config.yaml
model: "contrastive image-text model"
vocab_size: 67
encoder_patch_size: [8, 8]
text_encoder_causal: true
text_encoder_layers: 6
text_encoder_fused_qkv: true
text_encoder_qk_norm: false
text_encoder_positions: "learned"
lr: 0.00072
eps: 1e-06
Rows from block 5 of the image encoder of a small contrastive image-text model, named by matrix and row number. Rows with one number belong to one neuron. Each number is 128 + 24 x the weight over its row's rms, rounded and kept within 0 to 255. All counts start at 0.
After each neuron's rows are labels from the 100 images, of 14848, where the neuron reaches its largest size: "patch colour" is the nearest of a few named colours to the mean colour under the peak. Only what is clearly more common there than usual is listed. The data: pictures of board games with random positions, seen at a slant.
# gate: MLP gate (encoder.blocks.5.mlp.gate.weight, 640x320), inputs 0-106
# fc1: MLP up (encoder.blocks.5.mlp.fc1.weight, 640x320), inputs 0-106
# fc2: MLP down (encoder.blocks.5.mlp.fc2.weight, 320x640, transposed), outputs 0-106

gate.514 [100 146 129 114 112 138  92  97  97 154 163 169 166 115 159 163 101  95 153 137  94 146 149  96 125 143 136 134  81  97  95 124 138 127 107 131  80 121 133 136 181 183 112 103 105 155 153 118 159 155 127 133 134 140 133 121 130 150 118 157 137  93 141  81 147 126 167 113 155 163 130  96  95 135 134  98 126 101  92  94 158 143 148 112 121 123 109 154 121  94 149 116 149 115 166 127 119 100 122 131 184  96  98  87  95  91 150]
fc1.514 [162 150 121 130 121 117 132 130 155 105 135  95 183 107  82  75 148 161 159 155 144 116 178 107 112 152 164 115 138 143 121  84 116 123 140 164 109 131 140 131 140 121  91  87 102 121 138 136 123 143  97 124 126 116 118  95 149 124 155 131 145 148 158  90 164 135 120  70 133 177 124  99 148 150 129 149 161  99 116 124 128 110 111 101 115 126 184 129 140 126  75  99 142 158 126 146 117 104 121  94 170 102 152 114 183  98 179]
fc2.514 [112  51  96  73 160  83 183 104  73 143 159 106  90 140 149 102 125 113 127 123 160 115 101 144 144 125  77 116 148 119 142  82 119 158 157 145 150  99 101 143 162  93 126 147 153  86 124 126 175  99 169 138 114 116 128 100 122 123 125 156 123 158 110 144 141 128 159 172 125 113 132 148 149 119  94 143 130  95 119 123 156 127 142 152 116 134 139 144 143 181 144 157 132 154 127 146 134 144 128 141  98 164 155 154 114 117  93]
patch colour: grey

gate.634 [122 111  98 109 124 102 135 140  89 121 113 137 185 158 109 145 128 107 124 164 150 160 113  97  81 124 126 128 154 147 101 146 126 132 118 119 112 135 130  99  78 115 103 138 158 138 156 147 111 121 102 131 118 101 129 124 184 159 149 137 128 128 122  81 131  92 108  94 113 110 140  92 153 179 121 117 135 100  86 136 100 120 179 128 122  91 140 131 157 120 151 135 147 128 151  97 139 150 112 188 161 118 158 115 105 151 133]
fc1.634 [129 100 127 117 181 125  87  95 101  80 137 110 137 133 104 114 149 142 148 159 126 148 122 108 103 152 177 151 153 121 107 120 152 106 148 175 161 140 123 107  78 127 124  99 134 161 128 117 102 113  89 141 130  89 156 118 113 122 122 116 113 134 147 145 136 114 152 105 110 148 182 122 118 118 116 158  81 127 130 116 116 105 146 171 148 108 148  86 168  93 170 122 107  73 120  97 145 164 123 166 106 139  93 121 148 121 134]
fc2.634 [111 121  97  88 117 131 154 111  66 167 157 151 149 129 123 109 145 125 154 148 137 123  84 138 112 129 103  94 124  85 157 132 132 129 146 185 137 159 139 101 171  99 116 132 199 112 137 140 116  98 166 128  78 159 161  99 108 123 145 123 149 114 110 143 129 131 133 167 110 157  95 122 164 132 123 110 158  90 144  88 151 101 108 105 129 142  98 122 162 140 156 141 111 133 172 106 122 114 117 173 151 141 114 116 107 129 147]
patch colour: grey

gate.605 [105  79 116 105 170 116  95 147 114 129 137 148 137 142 155 115 118  95 148 135 136 170 144 170 129 124 163 171  93 149 142 148 108 155 116 121 107  96  80 110 160 153 111 152 157 107 110 104 116 106 123 149 146 112  88 104 171 136 124 109 130 109 143 145 124 132 123 113 146 147 135 140 112 109 135 114 121 127 117 153 134 156 123 169 161 110 129  81 160 150 105 155 133 152 157 145  85 150  89 139  83 155 115 111 149  85 125]
fc1.605 [152 147  88 124 120 141 164 126 130 148 120 143 147 115 154 147 132 154 109 140 134  86 169 120 113 148 109 159 118 119 127 142 113 115 112 113 113 176 103 138 153 124  94  87 129 128  97 105 145  93 142 131 148 130 151  97 108 140 140 141 132 121 166 123  96  83 120 114 130 114 129 134 128 125 164 132 155 150 109 164 129 122 120 140 160 157 105 156 117 152  91 160 156 117  87 101 140 143 138  92  80 136 162  90 173  96 164]
fc2.605 [150 117 117 111 137 159 153 145  87 116 189 133 124 112 181  99 144 114 137 110 174 128 140 139 143 128 135 156 124 126 134 116  98 123 131 117 144 158 125 101 188 121 166 150 127  81 123 145 129 101 162 134  95 158 158  87  74  92 132 113 106 156  85 130 154  82 146 116 144 126 117 140 132 106 142  77 161  88 119 123 131  82 121 127 147 146 127 150  98 156 136 163 150 140 141 111 120 144 118 123 143 124 121 130 154 166 106]
patch colour: white; pink

gate.164 [160 163 144 124 133 137 143 142 132 121 100 123 104 135 150 138 129 136  85 161 143 130 133  84  99 127 161 114 150 128 111 158 110 129 103 163 134 120 103 110 167 163  82 137 123  91 140 106 132 147 115  97 102 112 110 142 104 101 129 105 113 118 119 157 108 134  97 124  82 131 130  96 171 172  87 127 132 109  99  90 139 130 129 118 142 152 150 149 150 146 163 133 122 128 158 110 132  91 113 178 159 145 155  80  97 130 111]
fc1.164 [ 89 114  96 136  98  95  96 134 105 129 134 124 141 161 108 111 135 115 116 105  99  95 132 106 114 143  82 145 152 141 120 125  97 121 193 148 145 131 104 116 146 159 107 139 162 120 156 184 117 130 134 109  74 126  94  91 167 138  82  76 119  82 124 144 152 128 143 114 137 156 133 139  98 145 143 140 138 108 146 138 106 133 121 137 115 155 117 112 178 113 131 134  96 162 114 109 145 166 127  97 112 158 139 107 166 109 130]
fc2.164 [159  88 162 140 135 144 121  96 145 113 146  86 138  99 158 152  82 104  96 159 140 118 154  76 137 110 159 155 186 156 155  84 160 131 115 110  76 102 117 152 114 151 128 119 124 103 131  87  93 115 123 152 172 113 130 113 124 137 117 124  78 110 118 138 171 101  72 116 119 124 126 147 122 103 112 147 119 127 113 159 111 106 136 155  95 104 139  95 132 149 117 147 105 147 107 136 122 111 148 103  96 120 166 152 139 126 113]
patch colour: white; pink

gate.510 [124  78 126 127 130 125 112 103 127 114 134  97 119 150 129 118 157 117 157 100 150 146 116 162 168 141 122 103 138 182 100 107 151 153 123 142 119  93 150 113 123 119 152 103 138 135 139 141 161  81 128 130 136 105  90  88 124 100  76 137 153 112 127 134 176 168 117 145 134 141 115 145 105 100 104 156 141 122  99 149 137 155 147 150  95 119 149 155 141 164 119 162 126 131  98 139 127 160 122 169 161 116 108 113 109 133 101]
fc1.510 [108 160 125 133 125 134 146 157  98 119 153 117 160 130  86 118 143 133 168 136 108 142 135 152 115 121 118 161 153 126  99 158 142 119 156 101 101 167 108 108 144 118 131 115 187 146 117 152 168 105 108 164 113 106 156 103  97  99 107 123  70 101 137 155 106 106 137 140 155 100 125 133 147 119 173  94 135 145  77  83 148 137 112  77 139 142 111 111 107 113  86 111 145 131 118 159 100 136  80 125 109 134 148 101 110 132 128]
fc2.510 [115 153 133 153 125 105 140 142 123 100 111 129 125 132 124 135 107  95  88 143 141 108 155 109 133 107 118 106 115 143 131 166 159 156 107 154 149 178 139 135 109 103 108 120 110 139  95 126 110 179 104 125 139 135  96 164 136 134 151 134 131 149 164 107 123 118  59 129  99 103  92 154  93 143 139 133 114 144 140 102 124 169 117 122  90 131 152 132 153  91 125 119 105 103 148 129 116 123 111 102 133 107  98 142 117 106 174]
patch colour: green

gate.384 [140 160 108 153 164 115  87 117 134 114 158 104 107 112 166  95 139 110 167 131 118 133 148 152 118 159 140 144 126 158 124 160  87 108 120 125 126 122 134 161 144 144 127 150 131 147 115 110 122 150 156 123 123  89 113 140 110 149 101 112  69 131 143 150 160 121 109 116  87 131 147 154 145 152  99 173 150 139 112 184 109 148 173 130 134 125 138  96 101 168 126 140 125 114 130 112 112  92 135  98 110 140 114 122 118 142 131]
fc1.384 [126 109 158 101 120 120 146 163 135 129 139 105 141  95 123 100  92 120 170 149 112 104 109 174  95 146  80  86 101 128 130 127 157 114  93 156 141 151 117 149 172 116 117 136 159  76 147 129 113 130 138 148 120  97  92  94  89 101 121 104 101 114  99 132 107 136  90 140 140  89 129 109 131 107 103 160 121 184 108 102 136 151 156 135 140  68 162 116 104 114 105 152 104 136 138 123 100 100 166 128 129 109 125 135 126 131  81]
fc2.384 [143 109 107 104 162 170 153  86 100 158 165 115 123 123 151 107 145 129 152 114 150 139 102 158 134 153 141 133 124 109 112 109 122 130 161  99 130 106 133 110 168 132 148 141 122  93 117 133 119 103 152 161 114 162 139 101  88  81 125 111 157 114 135 140 147 124 175 107 154 149 141 111 129 136  96 101 163  73 139 134 126 117 144 123 166 172  69 147 101 125 151 161 164 121 113 106 104 143 160 117 160 125 136 100 125 152 117]
patch colour: green; pink

gate.608 [166 121 153 118  95 109 116 117 117 123 128 138 112 118 103 149 101 136 135 162 137 108 153 146 141  86 161 169 108 138 160 114 105 170 105 135  77 142 117 150 155  88 106 122 112 115 135  81  98 136 111 177 103 136 115 103  64 102 153 171 113 155 154 125 119  83 101 108 107 122 132 121 113 140 134 166 138 107 142 111 159 129  93  86 168 115 126 117  99 145  88 160 151 144 112  81 111  75 132 126  84 167 166 121 142 143 110]
fc1.608 [144 163 159 125  95 117 108  90 165 158 131 126 130 141  80 100 112 153 153 141 107  85 142 119  90 158 122  67 118 114  98 114 106  91 166 139 159 169 135 155 113 132  92 134 103 140 148 157 141 143  97 132 139 153 169 172 164 152 164 133 129  93 120 135 126 165 116 151 145 156 127 126  95 109 152 129 109 130 106 157 152  91 146 132 135 171 126 107 105  94 154 133  96 117 164 147 119 123 141 164 165 105 156 147 149  81 155]
fc2.608 [125 141 138 177 107 112 129 128 153 131  87 129 135 131 110 169  93 117 115 168  99 130 160  94  90 117 131 114 151 114 127 121 155 155 107 156 101 101  95 146  68 126  98 111  85 164 138  99 112 130 111 132 148 106 116 171 129 156 126 145 102 132 133 139 112 161  72 122 109 142 117 151 137 170 118 172  95 163 157 121 136 155 125 128  94 109 127  67 106  81 114  98 105  89 135 128 150 111 116 139 108 109 141 129 134 136 155]
patch colour: grey

gate.517 [155 106 125 139 145 166  98  84 137  87 132 134  96 136 115 133 144 126 105 133 125 111  95 133 137 166 101 101 119 124 116 109 135 112 113 117 122 121 131  88 118 145 153 107 127 125 130 145  97 189 127 110 149 174 136 138 120 141 108 115 118 110 127  88 150 164 133  84 181 142  84 105  98 128 110  88 151  98 105 102 119 116 131 147 105 155  89 121 132 134 131 134 132 136 144 146 105 183 156  76 124 124 114 120 168 134 122]
fc1.517 [154 105 166 101 118 127 139 145 103  83 109 138 160  83 119 157 127 123 144 122 156 112 104 114 145 120  91 120 151  98 140 147 124 148 138 128 130 133 152 112  95 164 140 135 124 114 147 101 128 118 115  84 113  80 154 127 127 144 160 162 112 140 158 129  94 128 137 135 144 134 139  90 142 131 156 120 135 145 171 151 111 145 101 114 104 132 108 157 127 133 132 156 132 129 117 171  81 122 128 125 144  97 113 138 114 102 127]
fc2.517 [136 115 119  95 154 146 145 121 138 148 124 116  96 141 120  95 142  98  97 139 170 104 132 118 140 103 121 150 132 119 142 162 112 121 160 110 104 148 112 160 161 107 158 139 128 130 139 150 168 152 110 162 132 141 136 178 129  90 143 154 160 160 119 131 119 171 124 100 153 122 158 108 118 129 157 170 114 180 108 148 163 139 156 159 120 148 114  96 124 160  99 152 130 140  62 155 130 163 124 124  70 133 102 153 151  93 120]
patch colour: white

gate.422 [115  86 149 139 175  88 120 121 105 112 127 130 102 105 154 134 140 162 128 104 144 154 137 117  84  89 120 146  96 136 131 125 116 157 136 102 144  88 172 124  79 129 144 136  90 113 114  83 132 122 153 120  97 133 172 144 134 119 144 177 127 154  89 138 143 138 113 130  91  87  96 176 121 149 152 171 102 149  74 130 126  94 125 128  83 114 104 127  85 142 160 144 146 111 110 182 135 124 131 167 159 162 118 148  86  87 113]
fc1.422 [ 90 127 164  98  95 171 131 126 104  95 107 106 112 101 132  90 133 145 147 147  98 133 164 169 105 137 145 160 142  96 149 136 132 128 134 150 131 132 127 120 137 109 175 116 158  95 157 156 116 109 139 137 140 112  81 130 133 141 159 158 107 122 154 101 183 159 118  75 168 144 179  99  96 117 155 160 113 116 118 159 106 122 113 104 148 151 164 140 140  97  99 140 176 119 112 106 182 169  99 101 153 130 142 133 139 139 146]
fc2.422 [142  96 114  94 149 142 130 141  89 149 147  95 137 128 156  91 148 147 154  90 138 148 140 190 162 152 123 111  91 156 136 110  95 139 144  99 171 138 104  99 151 110 147 146 124 120 114 146 157  98 175 141  93 151 148  79 145 120 114 112 137 150 111 148 131 125 183 139 155 155 102 123  97 122 117  91 154  99 138 136 131 149 113 156 168 122 174 182 128 176 121 134 107 137 155 143 118 132 152 109 157 142 127 131 117 131 125]
patch colour: grey

gate.292 [130 134 149 143  77 108 118 104 139 135  97 119  92 138  88 137 152 105  92 116 122 121  91 139 142 121 143 123 148 140 113 175  98 129 142 148 139 127 142 151 107 124 114 134 145  99 108 139  96 152 119 169 101  92  95 122  94 131 101 122 144 129 141 144 137 132 130 160 116 114 113 122 139 133 145 146 137 151 123 103 131 194  98 134 135 139  74 106 123 112 157 156 132 124 140 147 116 132 108 117 139 110  93 157 127 142 101]
fc1.292 [166  90 166 135 184 155 152 158 157 125 159 142 142  64 112 101  99 158 173 153 122 153 125 121 140 135 107 174  67 166 111  84 139 148  81 151 103 127 140 151 134 141 142 133 102 118 118 129 138 107 100 137 142 116 144 142 141 123 143 106 123 187 150 126 117 122 160 127 133 137 151 116 127 126 100 109 146 105 166 128 143 137 140 143 137 134  96 121 140 133 142 125 144 104 144 126 133 101 136 135 167 120 130 109 128 133 141]
fc2.292 [134 141 110 140 105 150 165 112 134 120 132 127 128 123 109 126 148 103 115 114 111 113 164 107 123 106 107 121 161 107  99  96 126 153 159 113 156 144 132 126 144  91 168 156 125 133 120 170 162 167  92 128 171 154  80 166  87 109  85 130 122 109 123 143 161  88 135 119 132 109 140 116 125 144 146 100 135 142 144 138 140 147 172 117 121 159 117  95 134 153 143 140  94 167 124  90 103 140  82 136 102 109 113 122 151 119 142]
patch colour: white; pink

gate.461 [174 144 163 120 116  93 145 131 117 104 113 131 122 152 127  90 151 132 103 138  69 125 106  99 105 104 108 177 129 124 165 121 122 127 137 149  92 124 131 141  97 122 101 126  72 128  82 130  68 104 137 111 121 124 135 124 127 171 125 124  98 109 149 101 155 130 124  99 102 113 128 150 147 124 146 116 130 144 111  84 133 107  77 148 126 146 140 170 162 136 174 137 120 118 156 121  99 110 155  88 154 174 121 138 128  95 139]
fc1.461 [157 143 157 125 152 129 161 175 129  94 112 105 157  98 152 127 155 130 146 115 110 125 160 161  89 129 130 128  85 109 149 108  95 106 148 152 131 139 173 159  97 179 105  96 129 138 111 128  92 115  93  81  91 146 175 123 116 144 142 145 151 166 140 114 134 160 123 125 122 135 125 119 139 142 168 148 137 133 112 115 113 137 101 134 147 116 148 108 185 136 126  91 150  95 147  93 164 105 119 147 108 130 106 159 148  68 129]
fc2.461 [103  96 135  93  95 108 144 113 123 174 139  88 129 129 133 142 182 117 153 140 125 174 143 142 162 155 110 103 162 144 113 126 140 171 149 102 166 114 125  95 154  77 125 146 121  84 119 140 159 110 139 133 152 131 100 104 122  90 116 136 102 108 128 174 124 144 174 166 127 129  91 159 133  98  97 125 145 130 127 137 133 146 132 106 114 103 169 140 102 124 132 150  88 154 112  91 119 131 146 122 117 123 154 132  93 169 134]
patch colour: pink

gate.205 [143 115 129 149 139 155 140  89 173 135 114 155 139 143 133 101 106 120 155 133  87 134 117 112  87 152 152 136  96 108 142 125 127 103 111  99 123 146 123 141 108 103 119 118 153 163 145 156 134 119 126 157 116 163 164 109 142 126 148 159 123 163 119 115 127  88 141 138  99 116 100 111  76 109 129 149 100 140  90 124 115 133 162 177 124  99 122 121 114 153 129 145 149 165 126 161 109 130 133 110 130 152 152 101 135 153 126]
fc1.205 [110 116 118 101  99  91 158 115  85 105 160 102 150 140 122 122 146 124 109 115 165 110 105 105 103 111  89 113 141 145  83 161 102 110 122 138 134 127 117 114 152 113 162  92 136 120 134 173 135 125 139 130 110 139 126 151 144 104 114 136  94 159 175 106 154 148 102 125 152 154 119 122 131 150 114 140 108  93 175 150 123 152 156 140  96 129 144 140 189 125 148 136  86  90 147  97 146 167 155 172  91 113 141 164 145 137 133]
fc2.205 [149 125 167 124 137 137  98 158 143 103 112 123 124 116 103 139 112 146  98 157 149 137 163 127 131 153 136 147 102 130 137 116 157 149  83 118  91 109 139 155  99 147 109 100 107 172 108 116  79 177  85 108 129 109 140 140 149 156 109 128 139 116 128 105 142 153  89  83 121 148 146 110  97 141 155 166  97 125 100 130 107 112 142 134 154 134 141 103 115  67 105 111 113 140  90 134 120 124 120 115 151  92 128 101 151 119 187]
patch colour: brown

gate.227 [136 101 101 125 136  79 124 108  82 115 107 129 101 140 125 141 131 111 102 161 145 139 105 130 156 141 105 168 174 136 120 113 109 118 145 114 113 121 139 132  94 127  99 152 161  86 137 142 114 115 151 168 135 118 114 143 120 137 136 153 146 140 111 109 166  73 109 167 129 124  88 156 154  76 121 149 137 134 159 118 130 159 146 109  96 107 113 116 111 123 165 123 159 161 147 106 151  87 149 101 132 142 182 159  89 160 132]
fc1.227 [102 113 150 118 132 147 115 131 144 119 149 117 150 121 124  88 131 106 178 115 163 145 131 138 101 161 164  84 112 100  93 129 118 151 126 144 105 162 106 124 176 135 122 146 100 110 127 101 167  89  95 114  97 165 161 136  99 151 119 100 133 117 165 142 109 139 138 125 155 110 132 109 126 120 102 118 118  72 130 163 145 157  97 117 154 158 121 149 147 109 104 111  95 102 107 169 105 138 120 131 117  97 130  95 178 100 133]
fc2.227 [149 150 151 148 156 109 145 134 120 108 104 114 104 142 109 127 117 135 105 103 130  95 130 125 125 131 120 134 150 150 168 147 137 135 137 114 121 147 126 158 103 154 109 126 137 173 145 121 159 149  75 137 157 107 110 180 158 138 109 143 114 151 139 122 120 157 106 108 106 130 159 120 129 174 130 146 102 176 110 156 154 157 171 171  84 114 135  98 172 156  96 121 107 120 129 157 153 162 118 124  83 156 119 136 142  77 133]
patch colour: grey

gate.15 [129 175 116 106 106 107 149  99  81 103 105 115 108 139 135 113 107 142 133  91 136  98 169 112 103 105 123 135  80 131 167 144  71  84 136 165 125 105 114 151 132 138 120 113 139 134 142 156 105 149 142 171 158 147  99 100 136 168 116 141 160 154 132 122 123 162 156  95 132 171 116 117 107 158 134  92 126 121  99 131 132 151 137 156 138 106 137 105 150 167  93  83 155  86 106 157 152 124 136 146  92 140 136 120 170 119 138]
fc1.15 [125 112 124 126 143 160 136 130 117 126  99 125 127 125  70 168 140  99 113 151 127 152 123 104 142 160 147 132 126  94 136 150 129 152 102 159  88 151 125 108 127  87  96 138 101 126 122  92 153 131  83 145 147 125 126 139 116 102 130  87 103 120 140 120 185 153 121 112 145 126 132 146 101 111 144 118 124 130  92  92  80  97  81  88 145 126 105 105 149 123 120 127  98 113 153  91 112 122 110 118 175 124 135 148 125 117 111]
fc2.15 [114 133 116 151 131 112 125  78 182 125  95 117  96 111  95 136 111 134 107 126 106 113 165 101 119 103 142 119 146 149 100 130 145 135 150  93 120 112 134 163  99 181 106 123 132 169 132 108 136 149  70 115 162  93 140 158 143 147 128 165 121 112 146 136 100 158 135 103 103 153 147 108 110 161 123 157 122 141 129 148 146 152 157 161  98 145 150 104 130 134 105 107 100 109 118 134 157 118 155 126  89 116 103 107 153 104 145]
patch colour: pink

gate.534 [121 150 134 129 164 150 132 100 125  99 128 163 155 123  93 122 125  98 152 133 106 159 143 116 139 125 125 120 128 145 104 143 138 136 140 123 122 154  81 148 149 149 121 138 141 156 116 109 125 158 149 164 107 159 139 146 148 111  92 100 104  99 145 108 137 119 161 108 135 124 114 108 123  91 141 132 114 170 117 155 100 108 118 140 116 131 105 160 104 142 166  92 107 129 173 153 110  92 104 148 151 108 150 151  93  97 119]
fc1.534 [156 134 140 115  84  88 152 125  94 127 130 127 119 134 154 147  95 126  96 110 154 126 123 131 155 153 108 131 109 152 149 159 141 148 130 158 116 160 146 104 123  79 124 168 148 132 120  98 148 167 126  98 141 119 108  99 158  82 148 124 147 121 104 166 159  57  93 186  84 117  77 164  87  96 119 121  95 129 111 107 159 144  87  81 124  89 149 117 144 160 148 145  94 123 154 146 100 155 130  88 126 129 164 118 133  87 120]
fc2.534 [149 162 166 185 141 152 118 108 158 111 115 136 118 110  96 110  90 141 110  92 107 115 179 131 127 120 131 156 119 112 133 129 120 120 121  92 113 124 104 124 127 165 135 109 148 166 125 100 140 160  93 144 129 111 143 143 144 151 133 161 134 141 132 136  96 159 142  96 107 148 146 131  93 171 137 131 139 154 160 164 132 148 137 155 103 161 157 105 127 129 108  93 120 122 156  88 137 137 148  95 108 115 118  90 158 111 156]
patch colour: pink

gate.486 [100 157 165 162  76 137 121 117 127 158 117 104 150 106 127 135 117 128 141 165  91 151  98 101 121 162 151 159 133 118 136 146  99 136 126 148 150 103 153 109 148 116 113 122 108 137 140 143 155 142 140  95 152  83  80 163 101 124 147 131 124 126  96 116 143 140 156  97 125 109  99 164 135 134  88 158 156 163 114 137 144 152 123 105 168 139 166 148 115 120 154 126 156  91 101 125 126  86 136 171 123 117 172 129 145 162 153]
fc1.486 [161 140 135 108 165 142 164 126 115 106 145  93 117 135 165 139 109  94 127 155 131 126 118 137 137 165 155 121 139  86 162 108 147 101 128 164 130 170 104 169  81 118 121 167 117 111 112 111  62 166 117 148 145 113 163  92 113 162 174 123 125 152 130 151 170 115 153 106 126 157 109 150 130 125 111 156 130 120 152  97  88  89 140 106 136 149 106 114 166 104 111 119 106 132 156 125  97 132  82 145 123 137 141 168 140 115 144]
fc2.486 [129 136  98 146 108  85 176  79 126 162 106  94 112 134 129 130 115 135 118 136  89 108 144 115 142  93 113 125 139 114 129 171 146 178 136 111 154 128 125 149 133 122 108 168 109 107 105 107 139 141 106 112 165 108  78 134 136 109 123 140  96  80 125 162 132 131  85 147  95 121 118 106 152 102 105 140 104 165 128 141 136 143 208 162  95 117 146 141 128 136 102 133  82 133 133 101 144 129 120 153  99 127 101 146 109 115 111]
patch colour: pink

gate.522 [128  76 157 107 161 163 156 116 158 139 110 115 138 119 145 125  86 157 113 133 126 148 106 129 122 144 135 111 153 136  83 127 147 141 141 145 159  94 160 102  93 102  98  90 157 116 116 164 117 138  96 102 118 132 122  98 144 128 118  87 155 114 135 134 150 178 137  93 131  94 125 107 124 137 107 165 122 123 131 156  88 121 137 129 119 127  97 150  99 141 153 136 130 113  91 130 117 119 138 115 121 121 177 154 174  94 120]
fc1.522 [ 80 149 166 129 117 145 108 105 102 133  93 106  97  89 114 165 105 147 111 152 128 100 150 136 134 133 126 101 114 106  86 128 117 155 112 106 161 115 143 140 114 120 105 108 114 109  91 144 123 134 155 103 119  81  77 114 113  79 105 122 138 166 102 151 115 128 128 114  97 132 141 114 135  84 130 144 150 184 114 119 135  97 109 138 137 126 133 124  80 153 121 117 130 133 122 130 157 128 110 148  75 144 143 169 109 132 127]
fc2.522 [148 120 129 120 132 176 157 155 146 128 176 125 127 134 133 114 139 113 116 122 133 125 136 134 144  86 145 131 109 125 143 121 115 103 129 135 117 138 123 119 172  88 171 151 107  69 116 146  88 127 149 167  97 159 148 109  90  85 154 113 105 153  91 144 133 116 130 116 130 144 120 182 132 132 139  99 144 101 116 108 162 124 108 132 159 171 118 139  80 172 144 143 158 140 123 127 135 132 120 116 138 146 106 146 153 159 134]
patch colour: white; pink

gate.344 [152 109 115  95 178 135 118  87 102 100  96 108 131 134 112 108 142 159 166 140 111 148 110 148  97 134 130 124 122 118 122 132 132 105 123 136  93 135  99 118  88 108 125 123 136 163 110 154 126 130 136 153 131 115 104 145 170 122  96  93 141 100 151 101 159 164 171 114 156 124 137 102  94  93 112 124 145 144 130 128 104  99 119 154 114 121 112 147 126 134 141 111 166 153 126 144  83 116 173 112 141 135 150 100 122  79 121]
fc1.344 [139 165 144 133  86 113 142 146 140 105 128 117 147 164 153 134 144 102 112 103 157 125 148 142 145 126 138 155 138 127 132 147 139 147 146 113 134 122 142 131 151 144 143 147 123 117 147 103 119 118 134  74 120 172 149  87 108 132 161 143 117 142  64 136 136 136 142 169 100 143 102 139 186 161 158 128 124  60 131 148 135 147 106  98  99 110 144 132 133 140 141 116 113 113 160 136 155 142  94 109  84 140 103 150 111 184 123]
fc2.344 [128 155 120 123 186 118 139 123 120 120  91 135  87 140 130  94 109 171 106 144  89  79 118 123 104 113 100 109 125 117 140 133 126 145 141 112 144 132 136 137 116 141 128 122 129 148 114 151 157 156 101 154 132  83  84 148 177 150  83 148 145 138 156 114 101 156 120  96  86 142 145 103 130 154  92 164 145 189 154 142 119 137 150 172  97 153 144 137 155 151 106 108 155 132 134 118 129 115 166 142 106 152 135 136 116  83 119]
patch colour: white; pink

gate.460 [175 119  85 116 110 124 136 155 129  90 150 134 177 126 117 110 143  94 171  96 157 131 109 106 136 155 163 156 154 104  74 154 136 115 131 144 110 100  94 154 157 132 173 132 106 172 147 119 168 130 145  91 159 119 141 147 142 161 141 156 160  99 171 137 131 151 114 128 134 148 128 126 105 172 124  80 129  91 147 158 171 147 101 154 159 138 128  91 122 152 102  92 144 143 169 165 165  81  85 121 133 137 117 125 171 135 157]
fc1.460 [149 123 111 151 149 110 139 168 142  96 107 156 137 143 109 101 106  98 139 112 112 126 117 156 129 124 133 115 123 141 163 140  99 124 103 105 136 111 119 142 149  84 127  88 150 128 131 122 156 107 118 138  92 172  97 111 140 144 127 147  89 156 147 134 109 118 167 138 138 112 164  93  93  94 110 125 122  96  84 105 138  93 130 130 153 109 152 120 106 146 101 134 138 138 159  85 117 134 105 106 145 170 132 138 147 151 153]
fc2.460 [113 144 113 138 142  99 149 113 172 121 106  94 107 114 134 129  89 147 105 107 104 102 181 131 137 106 101 136 155 165 134  87 166 145 150 100 191 152 125 125 115 141 108 108 116 152 132 104 145 158  91 128 162 101 106 148 157 147 112 152  92 124 152 134 124 155 113 110  88 135 126 138 121 133 132 148 132 147 144 161 140 157 141 157  76 132 174 147 169 152  93 123  86 102 127 108 108 137 136 100  96 129 136 105 129 114 137]
patch colour: grey

gate.183 [104 129 151 126 117 104 100 161 141 137 165 132 144 153 113 129 149  93 127 107 127 126 110 138 140 139 155 128 151 150 176 169 138 171  88 139 153 128 108 123  98 134 156 167  86 108 114 140 130 115 108 143 130 158  90 145 147 109 122  94  68 108 121 146 151 131 122 138 113 103 101 141 173 158 151 116 149 136 116 107  95 126  95 112 101 134 130 129 136 170 161 157 105 172 147 110 105 126 108 106 121 160 159 170 143 147  95]
fc1.183 [130 125 139  92 130 109 148 154 120 154  93 142 162 152 136 134 154 179 108 139 117 150  93 121 149  89 110 162 132 142 109 124 141 107 123 150  84 141 156 117 130 108 144 116 151 113 128 147 141  94 148 156  96 159 104  97  82 122 146 132 142  92 136 162 176 103 109 126 171 116 117  81 160  90 155 137 162 129 123 137  89 143 133 125 125  94 120 159 133 122 168 143 129 157  76  99 103 104 135 115 146 132 167 127 130 130 128]
fc2.183 [155 131 127 118 161 141  95 132 148  94 148 122 128 147 137 123  92 121 110  94 147 135 152 151 161 118 117 147 108 130 167 125 141  91 113 133 133 141 121 122  91 134 161 150 129 107 124 135 123 143 114 104 125 103 169 143 149 115 142 102 113 159 137  93  99 130 118 107 122 128 145 177  74 121 117 140 125 102 127 111 106 118 124 154  91 153 166 164 120 149 128 107 127 150 109 144 143 150 143  74 116 124 105 145 145  95 168]
patch colour: brown; black